Rows from block 4, named by matrix and row number. Rows with one number belong to one channel. Each number is 128 + 32 x the weight over its row's rms, rounded and kept within 0 to 255. All counts start at 0. Numbers have three digits each. After the name is the row's rms in percent of the matrix's.
# convs0: first 3x3 conv (model.blocks.4.convs.0.weight, 96x96x3x3), inputs 22-32, a 3x3 kernel for each
# convs1: second 3x3 conv (model.blocks.4.convs.1.weight, 96x96x3x3, transposed), outputs 22-32, a 3x3 kernel for each
convs0.22 090:106146122123147129148077027102133131126177173125136114153143130111110135080079078124118138113092139083054085113132132125146137118139130141129138158136141130117117098135165121132164137111114099102082112115111129123129131147186129151138127161151160168127121133093097132122118138129082089088146124108
convs0.23 092:145111083144128090147138072146187156160176145131166139156123126152108123126107129076042092127156186092110144111171119153191174177146139121121150115136151153127121124111056170124084111111090064065101102104104104082089108095141093099143094091128100149120096146141130166139044147119066145176112121120
convs0.24 106:123118078121126125099113120137148163109122142108137172091119126106135140121138125166117122188149168165118157122119046094126146126173194123120133129131114160144110103121154091116196106149253112115121097125166090116144061110200041099183062099145108123163143102079122083097136167118102099036101066026
convs0.25 097:124120104109154134101125148094161129061136118085159138100140146097129126144131118145109132158110137136114129116148160127156193092135128122147113145143131123130107098159129093209113147218163135157164119147190090102161140118104120109122131117130196166097131130112124103108094113124137130093130126105
convs0.26 100:202120053201120093117080098134135096138128114167157136136134135160165159118124096088098098121153111110143111134145136178154139159154121120102139175126139178148133139135115164144125155126114138120125133151165150156166140127103110088095164138145164137102169138141116102145090088147111115115162140115
convs0.27 090:154172160095127116107095078126109145114095130073073093140157157106126127085111111115131136191180161134086085141124126099107125079084097106150114138144114136110096101101086106136142136142132118126152140144151099101103144143126118126146172156171187137136152133167131149168106104091129144105113109072
convs0.28 101:089105149155163188168156177168132087126097105109091115121132119116087064133117147109166178167190110176147095174186133191156086147088094106161132153134113128123132146120149123122138219153152155159111095116121118135121146129132140142116166165132125094096133124159166171187181130115137130194150147168
convs0.29 099:112105102131136124133123132092122125115160169120154161092155175106150158079127097127148113098084090139139134120108153168116135114120171155125132165155146156156143127104151120139170135139164069061071096104110110123121141115096157107098150120116082095122138118133155106092165169154109112138141154188
convs0.30 090:047128159127170154070094092098112130126120097142123106161178183102132149148176200116112117120127154092106104055126136079120092096132074134154136125125085094120129118130082133189152118133126080103078130161106082113084135120136161139161237229229123093087104091124126164199155136131141153109084125100
convs0.31 095:072111089155192129159190165091102088141159158104115127141124129149112131095066129109101123115092106131135084120115124158114149200097131118118132113125146107130120156121181136135135125153133096097109087103116130162160117111145103105141085098117132129146134119091143103114070119112146157164163190159
convs0.32 095:134130132169117132145106110137130119121137137128153164166136147106103143121138206147174164077057094144086134150170139107128119081124174137105131144137134182143158102105088133135121159210152085057075131117127092114149133134138091114109184190195083133139125108086183182178168189189116172157092095061
convs0.33 104:136141111143145128111133126173133125142125130169136135119094149124072118106110136157152098131122097129132123089134148007135190060126112138128129120090112148085139109082074128080109165093135080083083087080113150089093160123095235191119161134104129181143131168136086164152174135161170136151179109142
convs0.34 101:113111114146139160139114162123137181154130092089074153095132151128155087161166121097094121086109182114093123109123113134139085096136087135124161172140140145119138148168160184198144157156102079099173107104160153130114118148175093139163108142166160118129138126077127138194138104112173137086135136139
convs0.35 094:137111113178207144150123114139115100143135094117118122117123180137109104198143133165116153110071097172145122096129092116144105128075099163173143089067092127116142135133176090126150121141180129164153103138143116126106149164197128135142117129163140143220140122118132159153077114147122120122112138124
convs0.36 098:081118108101160164126109145163130109109109124180110130110118140116129125161152178108131093120134114113128125108110082188167104164111122119118144095114159085136135152061135166076148148020135098129103095118115100148121162119114158143145146108136116104107152128152099115186106120116089131131073152142
convs0.37 091:032058092119125103154188171174164133065057069150136153055104133125135147160179185121089071145153112121139127101147144102113110126146129092134163154175149158178124151107057110088110131146157140136128150144152108104110086095122113115113149141132076112136136118096157158150152140161154131163164129116
convs0.38 087:164168171178183137116165171118059080090123205182203200115112119106079099172131064149135071186212144046036110120114155168090122174145185134115136140123144134129123106100119097105109134093095120138130101136124117141133131110111154171189105096086108128126179186159013066074078109103116143143104168163
convs0.39 096:069128113109137104064084067095113180121112127126143192129182226109135159113142176123093125130118158115113122113137122151159150123165165118134101109145124102149149150158126125171123134171120116112088092120082099114075129141106131126079118141114145173212141170193176163151101141182094122154101133184
convs0.40 103:068157180061132149035077100177139089129118096137121107088104109093103078032069094113140107152177119067075091048064115096090150099097106135143142088117139109132132133087104154093099104075102135165113105146129064102111150140159100119149102097103084109148134165159115137157044089125076101099205186128
convs0.41 106:172168123117163126092159163150171194102128132109108107162118123155066074150107065166146128114100133119136193126125117090047078163072135127143137114147160125135145112130121094099124069088115155166136105116113117125127100074115163142160140143156170147097177147108144172108124134144095116123105111095
convs0.42 112:184131083125120130098131169138145126092132112112152144156120092200165128112105136151145122101103154137150159120084125118099146155167162139128153101151141115155092119173176144145157169108086104124154121146172103094100185140108137129142078123159135116087098108105100109111166179165162132084144105087
convs0.43 102:143118101117119106115122131124146152124127112109088132092111122161170143090118102105092155007001055165155138163121151136138108155128107121118109136163164139116131138107094133144133121170135091126129137150109095098083101086117101105148067090123138095137122113095140136107187200137194188148133126133
convs0.44 108:131108136145080126123113180105109141118089125122085126083092118184090080179110143131113146087137149102105156099113141113104154130133123164118107155130123141135120118161141161175147103120089145159166134129136116127117139144154190156114183110082084116090104129124152147141151110123114124130123163172
convs0.45 094:101137140130120116140130150115136162155157122198170141132122126137126093149130109082082082127120126095110100102125156109097110144133127141139126143128154149143134079122127122105185106078195158130132157113117181126095125161175087085097118122172083088124112137136115156135174155127228163093201113042
convs0.46 095:177072112191078085186094135126119108119162157111116143147131140154117114171140149182136111181105116160103101145111100091104100133145136137153123106162153119144141111130120087085123110113152125103064163143102174178160169119105189118106163108095104111180143115145112114133140151136127166138125136123
convs0.47 095:136112128126091107153125168081082134163136117118100099145109138131135121100170179136112152113108191041047172110106026092138108150168202124100119113072115132080124129159115102120088134192158156159127156163133147173119152126118125118098079102133157182128194206175064105138085136081146155046139141121
convs0.48 098:142134162141124157143076118222154141120160184219176124115127125107144133133183114150148146182144128139119124155127128127143140121154157107141157100132149135121088163132090113093108142144095097091125185132131174149138136115120110128165141137145071092117133118145153116112172180068126150118153127113
convs0.49 104:196101161190118127146079081125146133131161145163161111160130149162150140134159126114134117081109082100157152159160125169168101122137149123102150122115145153141135122124177169123166133114135163125118140119128138136126135146170140149149171128109070100148126140145129080098122124161100096108142114123
convs0.50 098:075109142115131129103109107178198208109136129111127090097108115085130154081101104120147130127150165131146126128191155159200110102080043095136114117131115142099126133077098168119115130120169113131124116145133101135118171115080180135122146134139122154177097157218098155186187131166198131151168103137
convs0.51 101:104138138112116148092066084142128098144140117179111086085126124055121124093144134113105112126133134130089074120126095150163114100141117131131167116109158129125169130072223115021211132059206136146130139146124122126100139114123159124134146094070152130104127123124164152123123164102146176107112157172
convs0.52 096:104072113114108126115129117146138124121136141113136118147127046150114053122102121148127121168119141092103150099142120086095091123143123118109120167123128157102089118080130123104141159121187066094092083114140095112157115129119133169188120112093085077037108130188099125207093126147095114128126093088
convs0.53 103:124163127070119145148145103116129140161159183081071103111129160104133131142136059111103109139155134124148168141180149123105112164115133125082094134112134122130139137215176134208203090112083123079109140135167156149138136138145156132123131123122124147127118153154081098108147134103153138154135108096
convs0.54 094:105110140124122102089096104118148175150133143136124139173112139205100064141096088118165166160160151142129110141149141085169133064131141106141177067075107120123163091105178088098039065085082142128129153133120147122124103096124159124087147145118150089036182129086120133158095099125122091092133168186
convs0.55 100:065127107120160175111122191111119136123136154123124105072091067122125070133128093113101103145099080132117112041175137060172131072125130131105100151139162067094129153145082150120081131123105107108138127147157117140149209174148162132119136113097094131133092159190092092136096108099140127111148128137
convs0.56 107:098090136126132186082147194153102088141135139155097097137109055066129136076126134116130123131134124102108121083088099145137131069104115117146155114146132152121097094089080116139186148138137081123147094132137135163151176125068126142159113124181119129156139144171088132198161142109128134148195118101
convs0.57 101:114165182083133140120119132131116128126125120120124154101092096172141116141148162209227209116131113146141149131122119123111111101129137134145169147123141140144156096104096183161160173118115096114111096112136111132137127144138134124125126118139130137152126133100118125166109118153130122137156198160
convs0.58 112:098122148115125139142133123123129178112104143127118121117117086117155130134151116168134121167147145130131125157112131120105150146147124138143129161131110167167114075146139065191144003142127117140106077132113094145123118149161128142132102105111115144154132177161115105134106162156128145131143158162
convs0.59 106:114105124158140150165144150177086062100112123146078057072115088160181132140159092116102104155137126126114139109124117130116085123141089145145135105128121149155141153105130104089141122113119154142131168122097127109107144129140144130134108114104046087105134160173096123090143131138090113122114079074
convs0.60 102:187152184104086075125104076172201169113183159101145147091108118137138120170170152165126130119089095188152173178123147156122118175132086106125122135117117135117144095103100147156145162144144088075092125116135153162188054050075093104154097098119119139156110144171106140143131162122135201158170228173
convs0.61 092:125160176140154114148164114150188213140148118106104091118114115168146144142112090111075124143103158140069096116146132097111110108130164127086103134124114131140147080142129123140120135116108156121128162133139153122130184161146129109117114112133155117160184137159150158185206180170179146134136112141
convs0.62 090:153141097170159116111108072157145149099126138083095106125063114096078130110102131096096098107096090140127142119151131121157131106143162118071106150119145139133146130068111125113137114093105155117134124111130105128182096127114110147141104110086151124088158127116115107108129134119111128108108132111
convs0.63 105:116158097144134099118100129137109134142145176073110171155157135187140079180164122137141162128129114122110143173111014147121039061184148135118165110174227142172160106116079132031109119120083148075142135064166128081171116169166126170151134153133111184140156188066180182064170108148154137157190143151
convs0.64 116:050128117063163142110170101122140153105111126135134186088158093069173092090164131119142132106105129127096145115145104140128082145113114133137135122125130120117115155168098150170067129168063125122182081088168123097147144156088131140082124118107101178139054155125075139129116083121120111125132132089
convs0.65 101:085097099094107107132145131100114095156169133175189164141128142128106097168134114113123134166203173144206189130118146091071070144099082119124130101109125126118117128122129107118140124099087102097140097122169133147192133145132090101100152173165095100102138139134115133134142140169091105161040033096
convs0.66 102:125128124124119118182154118113131117098126112130133104093089161158130163184157159068123160064072098120097092133109122139143126146151125138166136144156137123134107164143173154110084130110080131135118133156141118105084138114132148099103130086076130096084122060038113091124192152058173206150109101110
convs0.67 097:149181145184175136113115122135157163193197157159147105098126132086110115137115138115140121091107093111126115156147133082100106100121144120108108108124148132120127107140135152147132091114104089129110100118123127115121114120139140150144060088127068066095149155151149144141123105112019040060177185162
convs0.68 096:162153112151121079128075052164130161160118154166115174156133074191157077168144097148114102150130108145132153212167062190145026153134058124103137138120156151101162067114107069118087071145125115130137116132143074130187131125144144140148124102106126135138123137143104144161106134100183144065125102066
convs0.69 109:121121102123140132199189082080164208123150106186154111199148081039152135080159209096096103120110173139156066153099111088184255129112133132168181159118113123114126128087127169193123161179171118107137099124160100082124090131163098076117140114159197148114056071083111191254152116142150153151113172180
convs0.70 096:078064123062069143011112168143139166156103141160146175188130109140109087101089110162154120219157110182112095091106136131126155136094105099162129127131126133105130091110125110130075121180121101091126150117142160128152170156181150125087162158127105117135049071094074099110123116143134124137171142124
convs0.71 097:175104100167169113134167092185163151122099148147157152042089133083115171087113070116130140145122130109095123111121118157099095144120106108143100203216156116133085105099079097133097174138103085101102124166119139169123122164162107153173098101098198127068141101139130086077072099099131112113090104089
convs0.72 120:096105111112082088105057107113152153104119120168152151166114098193178110145129098110104139125104129142138112118108158106089131125114143139127146125091147133113189163087117149055118136036123101151136117133126119135144144130120129124105092116109093139100047140125083169140116142171117140177121130203
convs0.73 103:052063089166168133105150131130129131064083108255255244080078070161142143164143154164148139099110107147160152133122128099103126103127128125138172111114133147150135130128119115108104099129121119127124137145127120134112127159132124141130133134136120152151163171144132134103095109091139128108135148125
convs0.74 103:104127211132088186119072084136146116110129086133124049159142104206153150221137125093128112111167080083206153220173170226212203236133184135133125116114110126110092136122086140111064162134094176145117183178141127144160105062098119094098111139108110124149158141137134135170171156135101106114090052094
convs0.75 102:136099063158150131145158132099091085100129135183205206155125112208148093122091087091081113177127123123131133085130110188177144042051096134122102126147146091117106135180186096148158098145116148073101189139115098119122117086080073081094130157199085107179126121154123131126155163118157170151102103098
convs0.76 095:163114105124111089130083091143134137096120104117169176142102158196117088201156079149060104177152121133123132133100119255189071108087066132143079104177149112152147128131146225103102224072090079122145140133122134126108159131120140117094176173149125115120099095111133127114126116155114117150134174166
convs0.77 115:111121112096104090071092112157136102102108117095131135108124134170169150180175142125128134132147134176143091038083093132153122169169141107136131101151136080121136142131116128113095126108130102098093160113087094076092123137143097135134123147123158149133118115091185149126073145136111181171098131141
convs0.78 095:103127153123163161127153150074082118096138129208231221133085070112113122093137191144098126080046067134117107113091109092080115156190181125123099143129097153121104124134103123112096153111127118111119126140159103107106130136121098106109101095101148153140153163145085118136123154200114124172110141215
convs0.79 095:075100091055124128065123158129117130165133166130118143162161206129114159103087153110127113155156095120137082075098093095120067138158082101113122084107125148159162125130077146219173077166146130125110128123156133110129143130148146155176111130164147134121224190130115119065109126115131130111087126110
convs0.80 091:158117189099091186138131182117128114104112095100108094137118147120073123080087143102120088121148122077081106157135143190152171182145129159137147156143101177147126135126108151106112134117112128107107123100097142106110163121153096098143143131160127114109114094150133076159196108056141085047154116119
convs0.81 101:103182049154228080101180085103136169099121143100134170114108115113101073153135087120146126128129118131124123118180159137172164111161128101111123119125130110138130111116095092116108099111092117094139092114177096102160097105166095098150120105168149173111151173126122185149098080076091104098097088103
convs0.82 092:060056078150089104175129169126131097125126103137147145113096057131137128147145161153124126094047101184154182103127129089125120082121111113081114126089124136126143131131110124126105122149128122121106127108104133133121111116138119128128124123105135170142114139141112131139084134161110133165095125159
convs0.83 096:131102111157137117145120086133120113132131134141107106125124144175140147169155161117092098096051058153096059089100098112134137066079114134105090157145129133124116104106118116127109150159127118110104124130135115139161126143149106107091159156145196159138121150126070091130167148154109108125120098122
convs0.84 099:104095087096097066135149123132137101167179156155125120135127151113145138126150098132137144121138180091100105174141215133098201145090164136131093138149143137147106132130159203161167144119130056094145085098132107107146149143103118118091109119123154079075164103125169102102092078087137109166136108169
convs0.85 098:080119140145137158165134097157167168111162176167222221077119104106103105104089080132130136112104091136097073136100109113116134083094116128120135141129108104126121129074050126127098130097088144139177105131161130173161144155153106138151109136149123132131119123133114108126184199237149119147158163146
convs0.86 098:088121200100148154043154176133137139088111065092119124065136121146153158107122144110086103126115125142142117129098122161091102124090104129138158148122092158141112132140148131158125126166145076084118138093122181140148156137114117117127128109137113102097089109109131123141164154117139137150145145165
convs0.87 104:175086069204138112178113082121145152086162143102142115166145098190173124174175131126073119114111142147120124181152095158140128079114133115135099136160109065132118173197204094103197160171160212168114193170096154159102151139098130136138111120133090090069123106107116108106168145092161126091141103102
convs0.88 101:068066028128169124084118101078113097194174133158157142082096149150169165159161129131129121149178152121149139147120150132113141146118112132196168137172147098120110161151102135141127098137135100147132114172145080130102141129114144150138113111129119100116110085126124107108179141141160112109139133137
convs1.22 097:126114131098108101113172139128111133102070110119085142192138147167105118217144133133131136124125131139149139090099130118112127125134124125115128147122079174176157166143089159154157134143142089074127124099156095140171101119158090118164123144150098102120097111131081100132169127118126136135097098103
convs1.23 090:141086164137118182094132156140104126129108076157166147123132147086115140110082130145143146165140161149116127138172073101122080054109107126117100108172163107155144106098103097110153105100150142139130181157086199183109119132126095134112112139117105118103107138155103120129074093098068131111080142113
convs1.24 108:132157131158188161146163148188126089167134119078105138098130146106130147119131117126114094131091079139105094121158099162168126105125125124130109117124104132134116066113111136184172120139104093120112097127122112139117138157187088144192120137191099140179108124119105142165155151153125140168102105083
convs1.25 097:122182162078132129123141124151129121106110156103124184148119154125079105142093109113101110116099118121124128147138144137090153127120162112109143127127136129125114128140128160119123163119143083131149133114114135137135175135142122105110112120141222169231174118153212137145125115065147145088151148137
convs1.26 101:155102093169116115180199189157169179131145135141182161127104093129092093189147140144134160086108116109114099129163093111132089153156136121149131115173152157146151151155103142139082169184106091088120100108127098089104137143129137133130162113113065101095118128114055109092171150154110113144120097127
convs1.27 090:159170127151169124137125140148173140191169131119112079094141152134143165084081101139138117108123146094132164189146128185128137185142154157165141136126121151177151123158135129186181134150152106094087144104112097116125066077061147132108113147138134103135136138152158120170139138086125170131153151115
convs1.28 099:146079099098058097099113158086138165117143142139125098154121095142119093125125098114097120121093089124092089141129180115123120087106134098128088111132126122100096124136072163111118152109162122122116076082164060079126124102134056133158129178175127101106113087121164102091150115092108051090106090129
convs1.29 096:135146180114098151146079103129150156107094114147110087107099124080093124118126158096163137110144141118124152185142112146160166105145164144129139134151181131113119170130146147107135134096119127150127048071048089118074124111104104090105132104109114101104139073059124095076080107083082122146106130154
convs1.30 094:174141136097103096172171154178166149110102096158161174108105120157135118120109118121133142101095077148135099142152115125155172109134150115105131157126125141099127137111128108097115140157135089093104100092117150097146121118106159177146119128129123129130152158131160150073078092117125087107148093114
convs1.31 097:076066048163147121180199113098142166108110164144132171090085078142157156167169156145160143157143130160147161084125090089143146110128191141106148121155132103141124120093108135103126158129152150150153116088126125111169115141117110091099109136128091116127138153120143145104132149100119091059140133114
convs1.32 096:065084110143134093119091160131106102136129119201193174103087093150114154144074094139099123135125138193164154129117121129140148112111146100080103091072094106120127150097121129113105150115140139147163168150132202189180138137091154162089089120133072087149103105140117111147128133131158130118130139150
convs1.33 116:059123131093136119110149149111115138137137146100110130191151163123093144162119116127157142111152157143155143175140137255191104166112122116114122133113113123105124102158218147184181188189171170165162144174179143160159093077112132105117156153151079153125088154116085146137153115123117120122146118078
convs1.34 105:135099104118097049127137127089128142138135115104126144127129132116133137115125135128127099141128117168140141097149117150197161139141110124121130131083110133099123088139097065122061094146098124103149140140150131144137106123164070095146088098119134111115198177172157134114139115086105119101136196190
convs1.35 090:075138138127131121139147148141105179163130108159184195099075062124132123152095148156120150132122167143120138168187159186157174144124123171180150152161175131160160107132203167155207095125134067110149108138121157126126113117102102098090078079076065120118144176151131164156153154124107149138130147129
convs1.36 093:076091143131120128105161160153153126132115147189162141088125094107136098094146109162147147180143161153138127107111115077114162139146146126123140139124151105100135188072209147074177185061168114161127109152153092135119096110102120104096140134133141094172131108137122112147106165140148179155151154150
convs1.37 083:060040044125107141121135170144113119149131118131134137064090093050097158128115114141142130127137119117106113115098110121123128093097114145101095101062108144126137122144143153148167129138149105103094109094088105109139145131150148168162157177169089127133134131174117127147113106133125134147130107128
convs1.38 089:089067078096056059118078098080051089064074067167187177151146098143149112110129116144104112127127124143153197089131101108151133146149089105117093156163149126143092148132099160159167183153145105120106096127128118136130120159225073073110153110108120092084128117103115104134150113127128120154143132202
convs1.39 098:118172194157192218147125175107128129158162161159164149111124101116112131100110116183137115139129111126133124140114107081087134067092155096136120105130146117140154040096121077117135062087106154139153196151147168152152117100111134126127170139124090086080084088121114097106118120150119133122117120099
convs1.40 110:137187242081109166075108166125131140112110114155145135134147134110133130158174175146133160135137167111127176122130140144128180144124149127155167145163158119179128098120141140140159169129147072072098148094107086046044130139153122089090123109086098106159091091144119132204157172129176154135169133122
convs1.41 108:159188170167149146092075075131112120167160117097146117206159120211181130141111156085107135124135124102116104120147166106133218144132117103123135148145114134149125133127116164152110143163149067100148125103131155141164142112085114128140167140174132100130132144122111137113087124152083028112111082146
convs1.42 101:117099145117112119110117136140092087113068088099087122107108138108174162117172140113138181100163188121151149127123117070141098109162144104143122131163163129158086150134120131136151120118156128142159165155079029086078111087105069077127060089129184124142173159180124136125051087149052094125076160170
convs1.43 109:122171154103069078156124149115153150126161130147121107138145123113150135142157136071090084107045067118094100091086093156156125122128128090141113135134133086117143129090081126122097111134177134129145155167173060099123155156135091101098080109124160114100136091079141096098130129119112120109138132114
convs1.44 098:147159158112127137141163129130105107138129136134115150137148124162115156156120123126153136138149125110108169086100112113124097103151127130150112124119115119132108139132148108113133078109148142108115077102127087099096125130101119112084154097088128170154124112151139147160108118103136138101115120170
convs1.45 094:135144110145145149136148184105113070136122081165161164160147135130105135096065107167153131157133109141129118069099110113151146085128086085117090133108119117109085138122168131120113164158132108107097127123127117142115153178156174217184172184165130155140129135155127150157110122127121108083117098079
convs1.46 099:115120124168158133128149132159144104106133121182169169121097133181121137155118161119117156122127170125121146141116175103099153145144202113123163095121156135123127149120118171134131133090120176122091210142131174148163160133106153115101166125143192120165166115166150132170100143168136135155105119113
convs1.47 092:120088125136093117159118161155136108159126087143148154140175136109163169130141109130034117146083113141150177126154171152142177141130162133158110129150115114124115145119140120138163049102113107122090113097077098081032158195155135131175132090152126121126113146089103120091156122140157105121149123115
convs1.48 097:137188183154142157119145163139060062076104111234143053105108151065130092058174128169170165169146105130158156131166107097152096109131086143157150103119108151137122171155150122133110155128050130118095181159127178156104102112145136142181123116160133127149177177150146166126134156135150129105149153097
convs1.49 098:102160195085111156138084108035065055113155123114127107106113128170161147088133099162144173111108143131124114148131175122100165061105105129170129123162152121113114145148184130107102105092081087105100146145120152124103111148125138149115157141114095105175134128182178143160141149138153131172128099104
convs1.50 102:118109118089120105070110102110118162122113115183148067130160144148179183116134130089088097112083081117129141050108151000064129100118093176132097173149130189174158153118108124118183132108156057085127092161228105144113140173190081098107116126140124133116103126085130125154117084066091093075114102115
convs1.51 102:181167187143124143154132151144132158095086109124136108120138171146133118167169099150191178100106135123127177131105124179132154187151190131119091133142139104147103155057110113068104096097089108108094098134213087149147108133086126113112145152156145064197156122150151092171131151055125160074136147086
convs1.52 091:116159130124151126113166119167129115150150145144123065117133106116129090130126105122092105140141151103134149193184124113156182081150167106122149127098103133131111102091128127083106080069084115136124101139157152164178124130117137121104132136102068132112127166185168169148151134176116114166099110143
convs1.53 089:096093089079054064108094090112090095174094096140105110170167139173112052082163200109168164073068075142142149065108094137168114134124106121114139162113070150133114160154155119222161058111128155116119145108087106131156159116127164195214122120134152124139112130094141177161105128110141132100156147115
convs1.54 091:117150176137162160131141143122142136108090085092144180148110090183134106149119071114115120142132106100143120133145160116099099147104085132122108145134169172114118132100094187139091172131172150125094164131131126146127157172163172147148182144117080078131119136093160210234105079112136101120135119118
convs1.55 089:076078073082097065149137090113158129156193139122123106167161133177085083185099106126122114130121116069111129150126210175148180131133160123135139145141112125144116101144163064153169088144150141132146180167122134129099138149176115123132155128117111159205070134204126147202136132126103127088118142120
convs1.56 105:056092120147112089028115139158158112096110095213178094122150115081123115170150135125137131129121126103113112099124136113137167154146162123112111142122132132139135164107084101121138134160150085115152081117168115120105106137149112116130124134134068118123065106090028111103141122125109111107123133166
convs1.57 118:129134087144141099119124095079087089099086107137158175096134088101153122113128096130108070213187109142145100117128158113130127138146152092122094086140154041068096066121136080099122089120115125098112149153172123133142129167160122107129080122136136140140110129146154165166134106110163107102068045095
convs1.58 120:119141115093093079101095089101112107099135129072103130174164151208153140159143144146097136148118150116098116130135147070056086079119148078083116127088092121112136102090034102078058135119114114094115218185188172141161137117148142131128144101106160152121064069077120108106122124112158144114091083078
convs1.59 109:006075078154101049096130137154133145148124162214185126076095076157131110166143133130113092150120095166132117143116136141135172178135163111117141103114131107110105175159173134116127127119116138115119142132158121129127149143137145149126121131151107114126131137142119160170118115144156158161139160190
convs1.60 117:236198236193149196125119147091124167126124168110085104164118136110124137155167146145146141144131151145122130126124117153142126163138114091119141109144150120162179054084154097119157123119152051051081128113121093082083096131114102113123113121116119124137089102110149144129126101088068086114099121131
convs1.61 098:177133163109089104092110134145146120104098088041056085084081068130112138146131136085111139074084100132149167142105132133123161143150197123138116139166163143136122131144149128146144144130157134091099120104089112105090151153131100100094065069052143095089149104111108114122152138131130124114105133120
convs1.62 092:147126154175098100177150134155132109171160156113095076140101087177186234125117178114113087149139124131117158123147109111154127092139102097130125100146135131173130107162121140169154109151103099128133141125074174129094120128114143149126165156146063087096135119100110141125147136159121147166155136185
convs1.63 118:143133102139150119090164160147103086167078065103117133115140123086125116121129119140133108130113106147123109195234127057077102014063121107110112123145143121090118116146106084094106126127113124121157132112140113093108126144148095120127085124133119162071112174058103162081116120160130120135103142166
convs1.64 117:140122096143089130108102190120135126120135158162146179135017145180050126162095137095194102073123129107109162178108158096086134116111126055117164088162164081127127072028000075073000106128036107151145115133105090171136124114143126129119169119096142119150143069175120116158096153144087135164081145182
convs1.65 094:123123126167165176159148132187178166132127123120103101138148128130148121156166139131129105117126128111113116126129143114133157102116132140141157131153149147150146114108079140134070096113086126128134152164158154131126141132129158166150149148147098088092134125139113110092096096110115137113100117123
convs1.66 095:086098094069082078079120100145156167153135132106106107152168132076116116094128138096104141127106138113120118097156196154156177128112141175121114107081095115121161133126116101127162102079100124140118152156128111105092171166147126093095148126134128152200112139164156183255148154163110097082143139146
convs1.67 090:106108140139122121131133138095093114106107113109129153135149105130160155152154126169150154070072065134140127166165143148150157114123144154148124149142144152130124113103119094092122120106139107118122126123137112118117127117126111112132159142178116109092145154161106112113154149165121103089118102110
convs1.68 101:162151099151130082149143103082118124139141163139131149131128041115118054132147056154170121152139095133136120120161077102130026104167033123121137138125143155178140097116142135157206160158184052058126088090146137137142113112163093101150135150182107131096102156136099145154163151170113139131090159185
convs1.69 100:120067087145064102107084171123126082137107090168161220060113101042075099072154101089130113099106097121132126107089159062087155124069103098087079128112116124104068098121106112104083129116126140151148118151143121139164146137150143186180151159190059093073120110140140139101159149174113105140173165181
convs1.70 092:133146106116107109134153182041061116103091112129148128229197207193141136210186162182152125139132128118137143090114110086097124132121087112134151110102105138122101098120109133141131177166139143116095112101098120139122110074173101109132042084087138137130150158153159153159128122091143157147163187173
convs1.71 110:149113109106087103180144141127130093125165154127124027132150152112136062118151097140135182162123130157124138155116173147153121145096031115146158137142122111132135131111146103078082199173161115142095093121140109122147159135143070103145073100106174159162177138097201157145184137140171134155166163165
convs1.72 119:147095153140090160171155175148101150099109152105123146123103134113130134121075096135151112121136145129143158136112132163119122191163132148127143145114128140115130119119117089111126092134119182135118134113183130154138141139120176136120172149165092105164102136148113192161133154106148140122158142127
convs1.73 097:080111123107125151096080080093124103125116113098101090123154162128103088185209183118100094125148116075079070062145213117119104158144094098143105110101118159121108115127117153137107097101110140135158153158130116093091141155149129145165115105091124109128091098108163148115086099119143146118168178178
convs1.74 113:115174150168180118096145138125136149098095111112108120085083088081099087127153149126155192152156138139176125098066120013000060023000069119066093111111113116090065152081035165106065148139100131085098150118118084090105085102070086100109126094074115124083127103086126142110138108115190146064132161131
convs1.75 104:139111134155146131169157120092075078103110097175180171130141170144128118166130132089101098106081100094088113134116120131131137053092139088105129152143152111122135160147139124116137166137114142156160213197179188192194110137196198206166202210158103085150093122134061117171103130121126114147090055050
convs1.76 096:142139137138146135102107157120087126067074088190183119126102110129133131161122119112107087110123104126119107129088133095114194174162087082110086122105144110116102168167139127114117115076120138165142088109108139169155133137120140170166083105132097142130085106153076116121097106142113130172138140141
convs1.77 112:156189205138139152141144158132127146127136160133134150141126111106095102125123090173129156133119144143162155158101091131117183163153216134115108139120145148155179168167125141147117176155130114097119208150125137119126115138148123140136100113105108105091091123159101116146177163189154135121166135157
convs1.78 103:085112171134120134061117174058072110127139166212169238107135121167181166177178165114119124131100121145121152097100144110119142157150160167154137127105102135137111161135144149151149122114142093096124128131126092124117110124141132129124094083061130098085150137154109129151132125148115125154145157193
convs1.79 087:114108093121181167141188181146071092135078101211162131147149155095105171085102116130134107145124095133138106161151131200134119190119101121125147139145129116129147053115095080121112135151125168149125095094047073107089082103140087119136054132123100132081117108059135138110148174173112163151177168131
convs1.80 095:085127140133164165113150138234146157139132158177133137097133188031143170067157158141113134120100125143107135114138132090068141195127202159099108139095096176155133152092092160094080166164149086126112065140125095139109094157174115134121120127104117172187086165185071163159054059049148143105100127086
convs1.81 104:131115130136087098103077060106185155099161149139176153152169164148120136123135168136167131099122136119112146096094153083109124055131114117126115135135153116124130143138106158118129144130153135096100176111116134138078097088122108127125120117111140145164128077120168108165113137102100171117120161128
convs1.82 105:122095127163116166177126117131119119119104100166139152148119105123074084161087112136141136109098117130094134143144139163143142160129178154149170162136137143140138129125119088075068115123125166138168114099145103079129171149160118140117111145101146100160127104151150112141102079120129116147103140172
convs1.83 088:103110148156152155132161165160136137165154155123129120130139155137143168200135128113113120102121125119118138144159158146146141095135141130157127154160153129105101125159112124148110149157158100090080117119095121126098132121110139110092110085078190143166195158177146121125078124118102113111140168166
convs1.84 113:191160137146142144105102096129114098116100116141115106126153158108139144080103104152144147143123123129129135122120073169164115179185133132141095129112057151139102116132166044122162107149201128148139114139156144174165111163130148151122088089079173131168130113163133098143112165101115122059132116113
convs1.85 087:102119100114109135139150116055089099105100111146118103170172179115132135155198171112126089092136112147163159092109121093135127132165133133137166119082106175139123116149144126120111144152123147172163104107112115133140125106154161125168119111130174187154089144150105148141139101101109110091110124161
convs1.86 083:085121105118120132104120151180150116192150143224159156165129117116103154064065106120139095091117097116121125149114118172116128148116129155151137124095139146133115110134110104147150105145102079091163085080113105095159074094177140125128124116118109127099152121110145161138099144177102148146074105115
convs1.87 106:125185232125138185175158120132127118099119150116139175203158162165138153172129172111158132113147158136143167090167144070145082030112107148152134103119110150123138114142122091098127149124114068053048087104092153177135161155099176197099192162100152122157176159168134142137126166175100116125147107096
convs1.88 108:130150140107145132126170149173153142174144152137145155147136157171166143111103138116124130105083118144104151149146096155176121126120112090157114119161099121165151138149150103157182114153164168136077123146098112115047107111066087135093102147128164154156095114119132154141092099125101097094120121124